A small encoder-decoder audio transcriber, trained from scratch.
Model: encoder layers 6, decoder norm layernorm.
Training: 15100 steps, batches of 64.
Data: trained on melodies that start on their tonic, played by one synthesised instrument, 26041 training examples, 37.1 epochs.
Rows from block 2 of the audio encoder of a small encoder-decoder audio transcriber, named by matrix and row number. Rows with one number within an expert belong to one neuron, the router's apart. Each number is 200 + 20 x the weight over its row's rms, rounded and kept within 0 to 999. All counts start at 0.
After each expert's rows are labels from the 100 clips, of 14976, where the router gives the expert most weight on average: "top examples" is what is common among them; "lies over" is the class under the peak. Only what is clearly more common there than usual is listed. The data: melodies that start on their tonic, played by one synthesised instrument.
# router: router (encoder.blocks.2.mlp.router.weight, 8x256, trained with AdamW), inputs 64-127
# up: expert up (encoder.blocks.2.mlp.up, 8x128x256), inputs 64-127
# down: expert down (encoder.blocks.2.mlp.down, 8x256x128, transposed), outputs 64-127

# expert 2
router.2,208,209,196,201,204,204,210,214,210,191,207,225,207,185,195,167,202,215,190,174,211,162,197,193,196,189,204,177,208,240,232,206,200,204,221,185,205,223,213,204,189,201,224,185,240,186,208,213,187,185,218,189,218,223,187,222,213,217,208,199,252,213,202,164
up.12,159,171,197,203,177,213,168,204,178,204,195,189,209,216,174,166,200,179,225,232,220,211,184,234,214,211,217,222,173,224,179,191,219,209,182,199,187,198,191,230,259,215,181,172,209,218,233,180,202,179,171,215,180,193,204,183,180,204,207,197,218,188,226,174
down.12,222,188,190,193,211,170,220,215,212,179,195,198,205,189,209,185,187,182,197,170,250,204,212,205,235,203,173,203,191,239,172,198,177,194,211,235,224,174,184,188,206,219,218,203,248,175,188,193,196,207,167,205,214,222,162,205,228,190,204,191,191,215,189,219
up.13,218,170,180,186,189,178,217,177,186,188,208,175,175,191,204,198,190,230,190,216,207,204,186,181,215,188,181,195,180,215,185,173,236,200,187,198,233,193,217,159,203,232,163,171,216,231,206,204,200,224,201,189,222,238,202,196,180,243,188,195,186,195,206,218
down.13,187,228,201,200,213,169,210,170,199,213,210,228,202,181,192,205,211,189,180,190,204,208,173,213,234,218,188,215,192,221,200,179,174,187,197,218,168,201,243,227,196,182,164,208,223,181,177,184,209,180,158,226,221,178,194,186,193,211,184,200,195,215,195,194
up.14,197,254,186,177,204,181,167,203,201,187,189,206,178,203,189,188,191,212,186,206,199,189,194,213,193,206,197,197,232,193,208,229,163,185,213,231,233,191,199,202,151,178,181,209,210,166,195,229,180,192,186,182,220,185,200,190,215,195,203,190,208,252,161,188
down.14,186,192,201,226,194,217,136,190,192,223,177,211,217,263,215,195,197,190,219,219,216,162,172,171,190,188,168,234,204,193,188,180,229,188,209,198,240,230,160,193,196,174,170,187,220,241,213,209,216,202,189,198,204,197,197,205,209,189,211,227,194,197,217,193
up.15,206,178,160,182,206,182,225,190,211,194,208,194,203,222,217,232,174,234,211,164,216,198,194,197,153,206,200,175,170,168,205,207,207,166,197,169,197,210,188,233,203,179,175,197,197,192,176,199,222,215,222,199,224,214,170,230,226,220,224,194,191,173,223,203
down.15,246,220,221,171,190,205,176,197,179,196,177,168,220,192,189,168,198,185,204,184,216,207,192,191,190,165,217,214,201,173,206,156,198,162,195,239,216,199,206,209,201,220,202,206,187,231,182,161,217,175,221,190,155,199,201,218,202,190,183,170,185,221,195,198
up.16,246,190,195,191,216,208,211,214,205,225,202,220,211,185,192,182,251,200,196,203,193,191,214,225,185,194,217,198,206,205,193,228,178,182,199,181,190,194,212,195,179,205,214,192,199,207,196,184,207,183,153,190,222,194,222,220,184,190,164,188,199,231,198,196
down.16,175,216,185,197,195,230,181,186,189,171,187,215,227,179,185,206,188,208,223,185,189,184,189,162,192,248,198,209,179,176,230,241,190,220,185,208,176,180,217,238,214,200,213,197,183,186,224,184,204,178,204,201,202,228,168,184,195,203,202,209,202,203,176,210
up.17,206,222,163,194,206,180,200,189,193,214,222,172,204,217,188,184,191,173,199,212,198,182,214,229,216,218,197,217,230,196,193,192,211,224,197,163,169,199,196,152,230,206,232,211,195,154,235,209,210,201,163,197,186,175,188,201,178,178,219,197,214,165,223,231
down.17,172,195,232,175,203,250,200,227,213,211,187,168,195,188,246,139,230,212,236,184,169,182,205,203,199,203,187,227,221,222,246,207,212,171,203,231,204,192,196,203,215,198,244,209,184,209,243,219,204,185,206,214,233,210,190,199,219,204,191,160,155,213,222,168
up.18,237,208,189,215,180,196,205,182,179,216,179,203,207,211,199,164,162,219,221,185,185,189,207,199,156,204,214,241,169,170,208,192,218,206,212,206,169,204,210,181,225,171,206,211,207,211,234,201,223,203,203,192,241,202,203,187,192,187,229,184,225,170,215,196
down.18,161,214,192,182,238,193,242,197,170,192,195,189,207,177,201,172,223,199,179,206,198,172,210,167,178,194,185,214,214,192,189,234,215,220,233,222,197,231,196,185,189,212,195,164,238,191,188,176,196,183,182,205,166,180,173,226,237,227,161,159,189,182,203,231
top examples: the note A#; tonic: A#; tonic: B; flute-like
lies over: A#5; B5

# expert 6
router.6,249,223,198,215,252,241,211,214,203,187,232,209,228,208,223,188,208,197,170,184,235,166,224,160,226,198,214,180,169,222,204,218,201,206,196,170,203,225,228,185,196,182,209,209,225,204,206,180,216,225,179,197,224,187,199,211,213,217,183,211,192,242,208,192
up.0,204,183,210,218,187,154,177,211,187,188,180,180,166,216,169,185,195,192,220,194,177,186,190,222,173,197,203,217,252,225,192,233,196,175,180,245,181,212,200,221,207,146,188,197,192,200,215,225,178,200,194,203,185,205,185,189,233,212,227,191,200,166,213,191
down.0,181,206,182,238,201,225,190,205,186,190,240,236,198,179,215,230,166,176,198,203,200,158,190,223,227,221,186,179,182,203,175,178,173,204,203,150,189,167,217,214,182,184,170,231,219,167,208,191,172,214,198,218,204,225,230,195,188,232,203,196,197,203,188,216
up.1,232,235,215,186,201,223,180,164,219,195,221,193,201,199,178,198,204,212,205,194,198,185,215,185,209,191,196,224,197,198,191,197,212,177,184,216,171,201,169,189,207,227,195,205,189,191,202,224,202,193,204,178,198,247,241,193,201,188,189,206,251,141,198,179
down.1,197,197,219,188,176,196,193,182,214,227,227,196,182,187,193,167,194,219,174,182,236,185,212,170,204,193,207,193,173,223,178,193,213,219,206,201,200,188,200,215,207,200,229,170,197,198,217,193,171,200,195,196,211,214,242,204,223,198,211,155,200,176,211,191
up.2,178,153,207,220,198,230,234,173,185,191,198,185,200,150,191,241,215,168,197,189,205,197,196,177,180,201,214,222,189,212,191,226,210,209,207,215,246,212,231,172,196,193,218,195,158,198,257,182,178,196,202,174,200,204,165,196,200,233,191,231,209,225,210,191
down.2,203,226,217,184,201,194,154,178,201,203,218,215,208,185,212,212,201,218,234,197,175,203,221,242,203,222,193,177,178,195,191,198,192,178,214,216,197,203,205,180,199,207,217,259,166,225,194,206,203,204,196,221,228,202,209,196,245,196,198,193,222,226,205,215
up.3,210,174,230,194,196,169,196,182,203,207,221,236,191,207,197,181,202,219,201,213,185,205,234,169,169,227,212,178,194,181,195,217,193,191,225,220,188,206,224,198,193,188,180,206,193,191,192,233,205,200,204,198,198,188,164,191,205,202,204,221,185,208,174,207
down.3,206,191,219,178,191,184,230,219,262,223,184,218,216,223,189,197,224,168,219,186,212,211,191,181,174,201,191,171,247,188,169,188,188,243,217,196,219,211,212,183,187,202,183,184,231,188,188,205,192,178,210,196,192,188,189,201,206,183,166,209,164,225,219,237
up.4,234,190,188,182,170,235,193,210,210,190,215,219,187,204,213,191,190,209,234,192,198,194,193,170,213,204,232,205,220,195,217,208,221,254,192,179,163,205,184,215,200,179,171,203,210,180,195,197,174,219,210,223,192,188,197,189,217,205,168,221,165,234,215,225
down.4,207,209,236,203,229,203,172,197,190,197,190,172,228,183,216,229,204,188,226,210,184,206,191,180,230,197,194,189,182,188,187,171,195,187,190,202,202,200,198,162,187,194,224,220,186,191,207,174,219,183,193,186,196,186,205,180,189,212,190,164,208,194,179,177
up.5,196,245,229,204,210,158,187,170,205,208,208,198,181,204,228,195,197,237,219,154,201,198,185,186,196,204,234,196,217,192,192,238,237,211,201,193,186,199,171,208,200,218,173,206,162,188,234,207,202,204,209,175,232,202,211,165,177,201,186,172,205,173,184,185
down.5,221,173,182,206,198,148,218,186,196,207,184,182,217,230,216,173,208,204,164,182,231,187,180,201,186,166,216,204,216,185,202,179,209,229,181,217,188,188,221,178,178,213,205,206,196,157,147,201,211,206,204,261,210,175,167,203,159,238,196,178,201,204,189,214
up.6,190,219,191,192,197,193,207,202,212,171,200,203,190,218,209,204,199,221,201,184,206,225,200,201,210,193,212,228,207,180,202,206,195,209,211,194,228,200,179,214,222,179,196,215,175,196,199,216,217,205,204,211,200,195,206,192,216,192,193,200,203,216,171,167
down.6,230,206,200,201,203,193,177,217,215,213,227,184,210,230,217,204,239,199,220,199,200,197,183,183,198,153,228,164,197,165,194,207,215,194,218,195,169,230,186,208,197,210,205,172,191,180,168,258,211,207,210,225,202,195,224,185,187,198,164,194,219,176,196,210
top examples: the note C; tonic: C
lies over: C3

# expert 1
router.1,212,219,251,197,203,211,225,211,186,158,183,208,212,225,194,161,186,222,184,176,233,212,224,203,216,222,182,200,218,207,225,199,245,197,212,184,226,189,211,216,200,215,230,208,210,212,206,196,169,202,168,191,185,166,187,169,190,205,213,195,179,179,201,238
up.12,227,195,217,200,232,210,188,237,219,188,192,221,168,177,204,214,213,192,183,207,206,207,195,234,206,182,201,202,215,253,213,193,175,159,194,191,209,195,194,217,246,158,186,204,190,183,243,200,189,170,209,216,193,191,216,193,215,179,186,201,229,203,172,232
down.12,195,194,202,220,219,210,200,169,209,184,221,204,212,186,214,205,211,174,211,190,195,179,218,255,207,211,185,160,226,198,185,236,205,194,189,213,177,183,226,228,218,174,219,216,233,205,190,214,202,207,191,211,239,209,210,195,196,238,200,198,182,156,161,196
up.13,193,201,160,179,210,209,159,201,180,180,220,185,197,196,205,204,217,135,188,210,156,199,202,220,191,182,192,232,224,197,192,213,217,198,183,206,206,215,200,209,227,167,190,205,195,209,189,214,222,177,227,222,191,217,206,206,219,217,200,175,174,187,213,195
down.13,201,180,189,209,226,211,193,185,200,153,216,188,177,190,180,223,197,192,204,186,214,181,204,195,210,211,196,254,186,201,185,195,178,231,190,239,222,160,237,181,187,219,190,201,205,202,198,199,220,198,230,218,211,200,172,209,172,223,199,178,177,233,198,192
up.14,189,200,185,192,172,218,200,183,190,199,234,175,180,209,194,224,235,239,202,245,207,204,193,191,245,182,162,208,209,193,197,177,217,246,196,220,210,206,189,174,199,186,207,243,217,234,186,180,197,201,210,174,223,204,191,199,212,213,205,194,192,198,202,174
down.14,212,213,199,169,197,207,161,194,203,197,198,178,212,197,217,213,140,187,203,193,205,217,217,172,174,230,214,197,216,217,172,202,224,162,207,186,180,174,223,234,175,193,191,171,215,224,203,207,217,227,165,177,240,213,241,193,201,177,189,197,168,210,201,179
up.15,230,210,199,171,210,173,221,199,196,195,193,212,230,183,201,214,170,165,203,257,201,185,196,224,168,205,232,250,196,214,214,219,171,183,199,180,186,194,178,197,173,194,204,199,202,225,176,180,203,229,187,220,181,190,206,192,187,189,223,192,186,211,193,167
down.15,165,224,222,216,194,208,247,159,215,192,212,152,205,201,188,208,179,213,177,238,189,212,190,190,205,172,185,213,188,215,198,186,223,210,217,197,220,193,212,200,201,245,201,215,214,214,180,189,218,211,188,201,194,183,189,253,197,217,178,228,199,181,187,207
up.16,230,168,176,224,221,194,218,214,181,184,214,214,183,208,223,192,188,113,206,174,187,203,192,177,196,211,158,197,242,190,202,188,187,196,202,198,183,195,212,196,189,183,194,181,221,190,222,183,211,241,190,243,211,160,205,198,184,164,176,173,223,197,190,197
down.16,233,233,201,197,223,193,196,187,230,217,191,199,251,182,184,187,189,167,223,224,206,185,218,180,231,183,210,220,204,213,217,194,178,192,206,211,204,198,205,192,162,194,171,122,222,228,197,170,186,199,191,204,202,218,169,173,226,215,203,203,200,187,204,173
up.17,200,206,241,214,194,172,173,209,202,207,194,211,178,234,211,244,174,213,205,198,187,209,205,194,229,207,168,199,204,202,198,200,229,177,189,208,221,193,180,238,205,191,184,211,183,243,215,208,211,193,187,195,192,225,196,198,182,189,196,184,171,207,187,199
down.17,193,194,213,215,186,172,195,201,206,178,208,233,222,185,192,212,210,204,207,191,176,188,199,216,181,193,232,192,220,251,186,160,194,186,183,189,166,156,201,204,231,190,209,220,200,172,172,218,156,199,221,237,199,191,186,179,204,235,197,213,193,228,168,202
up.18,183,219,188,195,178,173,178,235,186,168,239,210,211,225,163,210,169,210,187,215,205,182,195,175,253,199,214,192,230,222,181,205,159,212,183,185,211,204,191,225,200,175,223,221,190,193,204,213,231,194,231,205,150,188,186,216,243,226,201,206,189,148,189,197
down.18,209,172,213,179,192,194,234,176,182,195,175,230,198,236,189,224,190,189,183,175,194,171,182,168,217,222,235,211,217,177,192,162,230,201,214,190,182,206,175,183,200,178,198,180,196,223,190,203,216,233,183,184,203,254,180,211,195,230,193,219,216,239,183,188
top examples: the note C; tonic: C; tonic: C#
lies over: C5; C#5

# expert 4
router.4,222,209,211,203,242,214,212,177,200,184,193,228,203,201,201,193,211,174,177,168,223,173,208,166,220,190,187,166,192,215,179,201,224,190,219,188,217,203,244,187,204,183,202,193,193,210,207,174,211,216,176,213,215,180,179,200,197,225,181,198,177,202,213,209
up.12,198,206,249,205,198,178,181,196,212,194,188,233,179,190,170,176,198,204,183,219,191,206,215,183,226,217,199,231,222,197,212,176,150,198,201,210,217,199,178,167,227,211,174,199,179,225,214,173,235,193,194,212,187,198,176,197,174,187,203,230,213,202,199,219
down.12,192,179,146,168,179,211,164,227,187,193,191,221,226,181,180,200,198,216,185,195,223,157,198,166,208,221,236,158,199,188,218,222,218,173,218,195,182,205,218,198,198,187,202,247,172,176,188,180,185,218,225,227,204,216,203,170,222,219,201,179,188,177,196,225
up.13,202,183,201,163,187,206,214,178,182,177,209,208,211,204,212,202,175,222,198,213,209,213,213,213,170,211,223,236,199,216,200,191,219,198,203,184,212,196,177,176,226,225,232,193,196,192,165,207,202,209,220,190,164,257,212,194,186,205,198,195,192,213,203,211
down.13,198,200,201,183,180,198,185,190,194,201,187,213,198,219,216,208,211,190,161,189,192,219,210,202,206,153,218,186,223,210,209,219,209,203,185,205,208,172,238,217,204,198,199,211,187,226,225,185,212,163,183,147,187,179,221,204,188,209,169,195,183,181,188,182
up.14,227,209,199,194,198,189,209,187,218,209,213,198,175,210,182,223,190,219,224,176,197,211,205,171,210,201,166,191,215,205,186,223,199,173,180,176,209,195,194,234,197,187,181,196,198,202,186,233,183,201,203,188,184,207,227,204,186,192,182,234,244,235,207,207
down.14,183,231,165,191,196,210,203,166,175,213,225,188,209,201,184,221,177,178,201,204,174,172,163,227,245,199,233,216,213,220,213,177,200,207,192,221,193,198,214,197,172,165,215,196,170,197,204,205,184,209,209,194,203,198,195,221,225,210,196,210,221,209,186,219
up.15,183,222,189,206,189,179,189,186,220,229,178,216,198,248,165,220,203,166,170,248,199,208,194,234,197,204,235,211,202,208,194,188,194,222,190,187,185,195,194,167,186,208,205,223,168,192,213,217,183,240,221,197,190,207,206,175,175,210,215,208,183,181,201,212
down.15,206,157,177,219,188,219,242,214,229,189,244,185,204,195,184,175,192,247,214,155,209,192,233,205,216,195,203,166,201,214,226,182,178,189,214,220,192,229,191,221,219,216,193,188,213,206,190,189,185,188,215,237,183,205,197,183,204,196,191,230,217,185,206,210
up.16,211,210,202,207,181,168,183,183,188,183,210,227,204,177,203,193,203,148,174,188,235,185,195,194,183,184,218,180,211,185,209,254,177,208,179,182,212,194,211,218,178,244,223,239,204,211,209,197,207,193,209,206,205,204,214,226,175,173,221,192,213,212,161,188
down.16,187,214,185,229,174,191,233,210,223,173,181,205,227,180,218,187,191,217,181,212,233,188,211,163,191,210,224,189,212,185,200,216,198,135,181,206,197,203,182,209,187,212,209,158,220,188,209,182,220,192,192,233,209,204,231,185,202,182,212,224,192,179,212,199
up.17,177,217,186,195,200,192,213,204,207,197,198,187,215,205,222,179,217,207,201,194,227,192,208,229,206,192,177,195,221,200,178,203,235,218,188,200,170,207,192,161,233,200,185,183,213,181,176,221,208,194,200,212,212,184,203,190,180,188,180,200,212,205,205,228
down.17,204,198,175,172,232,191,228,182,173,221,166,229,180,172,212,218,190,207,169,189,188,197,218,204,202,170,210,206,227,196,212,197,201,221,223,196,191,194,206,205,175,172,220,231,207,218,189,181,242,175,209,234,215,214,199,222,191,201,204,208,183,214,202,197
up.18,213,188,196,212,170,162,201,182,197,205,205,213,241,180,206,197,218,183,202,189,198,209,183,197,228,199,206,210,162,214,196,225,194,230,204,212,171,209,180,133,195,198,190,192,201,219,213,221,207,184,194,196,217,212,203,201,240,159,201,203,220,181,192,193
down.18,232,212,185,184,195,230,230,178,189,217,243,229,216,191,210,214,176,229,178,181,173,172,149,202,177,220,206,157,203,172,177,180,189,187,204,233,186,215,204,175,168,182,211,198,217,187,195,210,237,189,215,200,209,190,190,226,230,184,197,177,208,170,203,176
top examples: the note D; sine tone
lies over: D4

# expert 3
router.3,190,227,200,193,211,211,222,208,199,204,213,221,192,224,182,196,214,195,190,168,211,178,190,163,222,207,151,177,195,202,190,190,216,180,207,177,183,204,204,175,192,176,219,209,226,177,208,194,178,186,229,225,188,199,191,193,184,216,168,197,178,177,221,195
up.12,192,193,208,208,189,181,195,196,238,179,198,167,212,218,197,183,186,266,216,206,233,202,193,208,228,209,196,188,216,189,225,204,207,216,191,178,169,188,193,168,201,238,200,198,193,201,245,195,205,253,233,222,213,233,214,195,190,211,206,194,170,182,185,205
down.12,219,169,176,211,177,245,190,203,212,191,228,192,208,166,171,210,217,221,174,196,180,199,203,208,202,206,220,184,186,227,217,211,220,181,225,181,212,184,186,243,150,178,248,192,227,194,193,214,189,210,192,202,197,205,167,180,189,206,195,199,123,203,192,189
up.13,191,150,152,192,176,150,206,201,184,194,166,191,204,166,205,226,151,220,219,174,182,183,202,211,180,194,190,187,202,189,177,209,211,208,190,175,246,197,199,199,213,201,201,221,200,200,188,215,214,205,208,222,206,208,183,190,181,211,216,196,204,195,205,208
down.13,153,163,191,199,191,210,205,189,175,195,218,183,217,193,207,188,189,214,220,223,169,185,232,203,215,178,216,227,206,171,208,201,228,196,181,210,168,175,247,204,186,193,225,259,198,213,208,187,188,193,193,199,206,195,201,172,207,207,194,185,210,195,199,209
up.14,173,209,193,223,171,209,213,193,204,170,182,210,186,237,186,230,177,158,206,187,199,205,197,213,186,205,189,199,217,193,208,185,179,203,176,163,179,197,224,189,233,211,223,188,213,198,182,170,225,184,210,213,182,184,229,185,223,244,241,199,197,207,197,183
down.14,213,169,209,210,196,225,206,211,208,173,194,205,186,204,241,172,207,205,218,182,197,220,186,182,213,236,216,205,202,232,224,199,196,181,201,199,186,228,226,224,213,191,190,180,175,216,228,207,233,211,232,154,235,196,214,228,188,217,191,228,188,175,175,229
up.15,189,206,226,181,170,215,191,217,188,225,189,175,209,219,175,197,179,222,186,185,221,218,218,188,174,225,177,167,185,225,197,235,175,215,197,174,238,191,186,165,196,214,186,209,219,196,222,196,207,213,214,203,216,198,214,218,183,202,185,225,198,225,203,186
down.15,170,181,177,223,208,185,223,192,182,209,208,209,197,216,209,195,209,188,209,228,195,208,219,227,183,230,201,188,196,212,195,159,214,159,150,245,182,231,224,230,185,192,211,198,225,186,190,226,202,173,201,220,187,167,197,198,221,214,180,186,210,165,166,236
up.16,221,193,196,208,230,201,204,227,228,231,225,209,213,172,203,199,209,175,212,176,179,201,238,186,212,236,223,203,178,207,200,221,183,154,222,217,236,191,228,158,182,177,203,170,197,195,218,211,175,195,191,234,213,188,246,194,159,185,212,200,189,209,200,197
down.16,186,193,185,170,239,239,208,219,187,200,192,206,190,199,172,207,224,184,195,204,204,194,227,191,236,216,176,187,202,205,210,236,201,203,217,215,182,180,216,207,202,190,200,152,193,188,191,170,197,193,201,221,191,197,142,192,222,191,177,193,228,216,162,195
up.17,234,177,172,185,205,221,196,235,219,194,206,205,200,188,183,234,178,230,214,218,197,204,168,197,200,188,193,193,232,208,201,200,185,197,194,237,182,200,214,181,217,224,182,213,222,191,204,205,189,179,218,197,236,160,218,177,181,216,254,204,201,188,223,216
down.17,153,205,200,199,202,171,140,212,196,154,181,203,237,192,184,188,224,192,199,186,213,243,213,218,186,186,197,191,189,181,170,147,210,194,229,160,194,211,204,200,204,180,175,226,196,198,187,200,195,200,213,168,176,205,237,201,241,189,189,191,214,165,175,185
up.18,174,206,204,174,187,212,187,155,211,165,242,229,200,190,201,223,227,225,174,184,222,202,198,181,205,215,180,211,169,185,215,179,200,214,210,178,216,193,184,202,200,233,193,181,207,195,221,218,214,222,208,152,188,216,171,204,220,174,193,216,231,219,215,153
down.18,188,218,195,188,190,165,194,222,186,204,140,223,209,179,195,179,227,207,198,203,213,197,231,180,193,172,191,199,195,231,197,220,186,203,189,216,241,187,173,196,183,220,187,197,183,254,216,228,151,203,184,200,173,227,227,210,185,217,184,196,177,206,173,228
top examples: bell-like; the note E; tonic: E
lies over: E4

# expert 7
router.7,227,212,185,202,221,225,209,200,214,237,216,209,220,205,202,230,212,187,172,188,201,187,206,192,182,197,185,174,174,218,221,187,212,200,234,199,232,214,219,206,164,173,190,179,170,204,208,169,196,197,220,240,203,187,181,225,226,222,229,184,168,191,224,204
up.0,196,207,174,189,164,206,205,199,203,237,209,218,169,224,186,205,187,180,183,192,231,187,199,204,176,192,175,229,212,216,198,203,188,219,205,192,210,212,208,230,206,218,195,174,203,203,191,168,218,201,188,193,199,253,229,201,230,184,181,187,223,216,190,197
down.0,151,232,198,218,204,194,199,200,198,210,212,198,215,238,199,204,184,177,139,189,205,170,192,167,220,174,198,223,182,208,241,185,204,161,180,182,209,194,201,182,186,238,200,202,204,232,211,196,199,175,192,221,206,185,226,223,217,191,191,208,220,207,202,212
up.1,227,191,185,185,168,212,215,160,211,248,193,165,224,218,199,202,180,224,196,206,181,220,192,206,215,209,206,241,172,209,201,182,205,191,188,213,263,199,200,190,213,193,191,157,173,217,204,227,178,199,172,178,199,218,179,200,172,213,207,195,217,142,222,209
down.1,220,220,214,227,205,249,198,242,187,189,209,203,221,219,202,213,183,177,226,221,212,202,191,218,225,191,228,223,194,251,182,221,205,183,176,195,224,209,197,204,196,167,184,173,213,213,206,241,180,235,205,227,205,225,216,189,192,190,228,208,218,218,178,183
up.2,217,212,168,180,215,208,209,184,188,183,213,188,205,222,173,234,221,193,201,202,205,200,212,201,200,217,220,206,185,159,203,166,176,205,194,215,157,214,165,186,223,242,189,202,196,196,179,236,186,253,185,205,212,197,192,227,176,178,221,215,219,150,199,174
down.2,196,197,216,194,202,221,226,205,187,220,227,242,173,213,203,182,235,202,221,166,206,206,176,205,233,194,181,239,212,185,170,185,199,223,192,195,189,210,216,211,215,172,203,209,189,180,195,206,228,180,231,175,173,219,212,159,196,234,146,181,163,198,190,190
up.3,211,163,158,210,193,171,196,218,197,181,210,180,172,165,193,259,214,204,201,258,198,199,204,177,151,216,181,217,206,236,201,222,187,218,186,208,204,196,219,198,234,176,208,222,216,208,220,159,226,222,186,202,185,189,188,201,177,171,205,209,223,217,239,192
down.3,225,219,227,194,206,211,224,195,222,173,196,183,233,249,188,185,213,203,209,194,182,208,201,215,188,223,184,186,179,175,192,201,218,190,180,206,220,165,206,251,196,191,239,230,192,179,194,187,204,213,216,194,200,178,229,177,205,200,214,208,205,216,224,235
up.4,164,216,182,212,228,216,217,169,194,203,223,196,270,173,197,190,195,183,196,226,200,185,214,159,203,195,257,235,198,203,220,185,212,211,225,206,174,185,192,193,187,181,186,180,219,206,217,185,190,213,204,170,207,216,237,212,198,198,224,202,211,225,200,188
down.4,214,203,210,189,181,231,209,210,190,243,183,205,218,181,189,226,177,220,221,209,212,203,178,204,215,196,215,206,188,185,185,213,213,212,161,219,184,174,247,198,147,219,171,205,222,215,159,180,171,199,204,204,216,180,213,194,185,206,160,195,189,197,179,244
up.5,215,188,190,197,223,216,165,188,210,209,223,198,200,189,185,199,182,217,211,193,171,201,199,218,180,212,208,224,204,174,198,208,155,241,196,190,219,217,228,205,182,209,196,189,197,184,236,220,199,226,196,194,188,188,177,230,215,156,184,226,207,186,199,178
down.5,234,171,201,165,190,198,204,227,192,151,229,199,195,216,180,256,191,211,210,242,190,157,183,224,208,194,202,175,223,200,193,191,205,205,205,223,201,162,202,207,196,233,190,184,203,206,208,191,234,138,200,163,199,206,199,209,212,198,218,172,200,212,203,237
up.6,186,186,233,213,209,181,141,176,203,193,244,213,175,175,197,214,168,156,216,201,198,206,191,214,210,212,195,221,198,181,189,174,181,239,210,238,164,196,193,205,219,197,208,199,223,211,190,203,196,214,197,213,207,214,215,189,190,240,239,189,188,201,201,205
down.6,221,184,216,203,178,192,222,215,216,170,202,175,200,202,205,244,209,192,186,200,211,184,189,208,227,181,211,198,206,188,177,218,224,219,177,198,172,190,219,214,195,220,187,223,195,209,235,221,186,217,199,203,209,184,233,203,196,208,205,180,174,178,160,190
top examples: square lead
lies over: A#3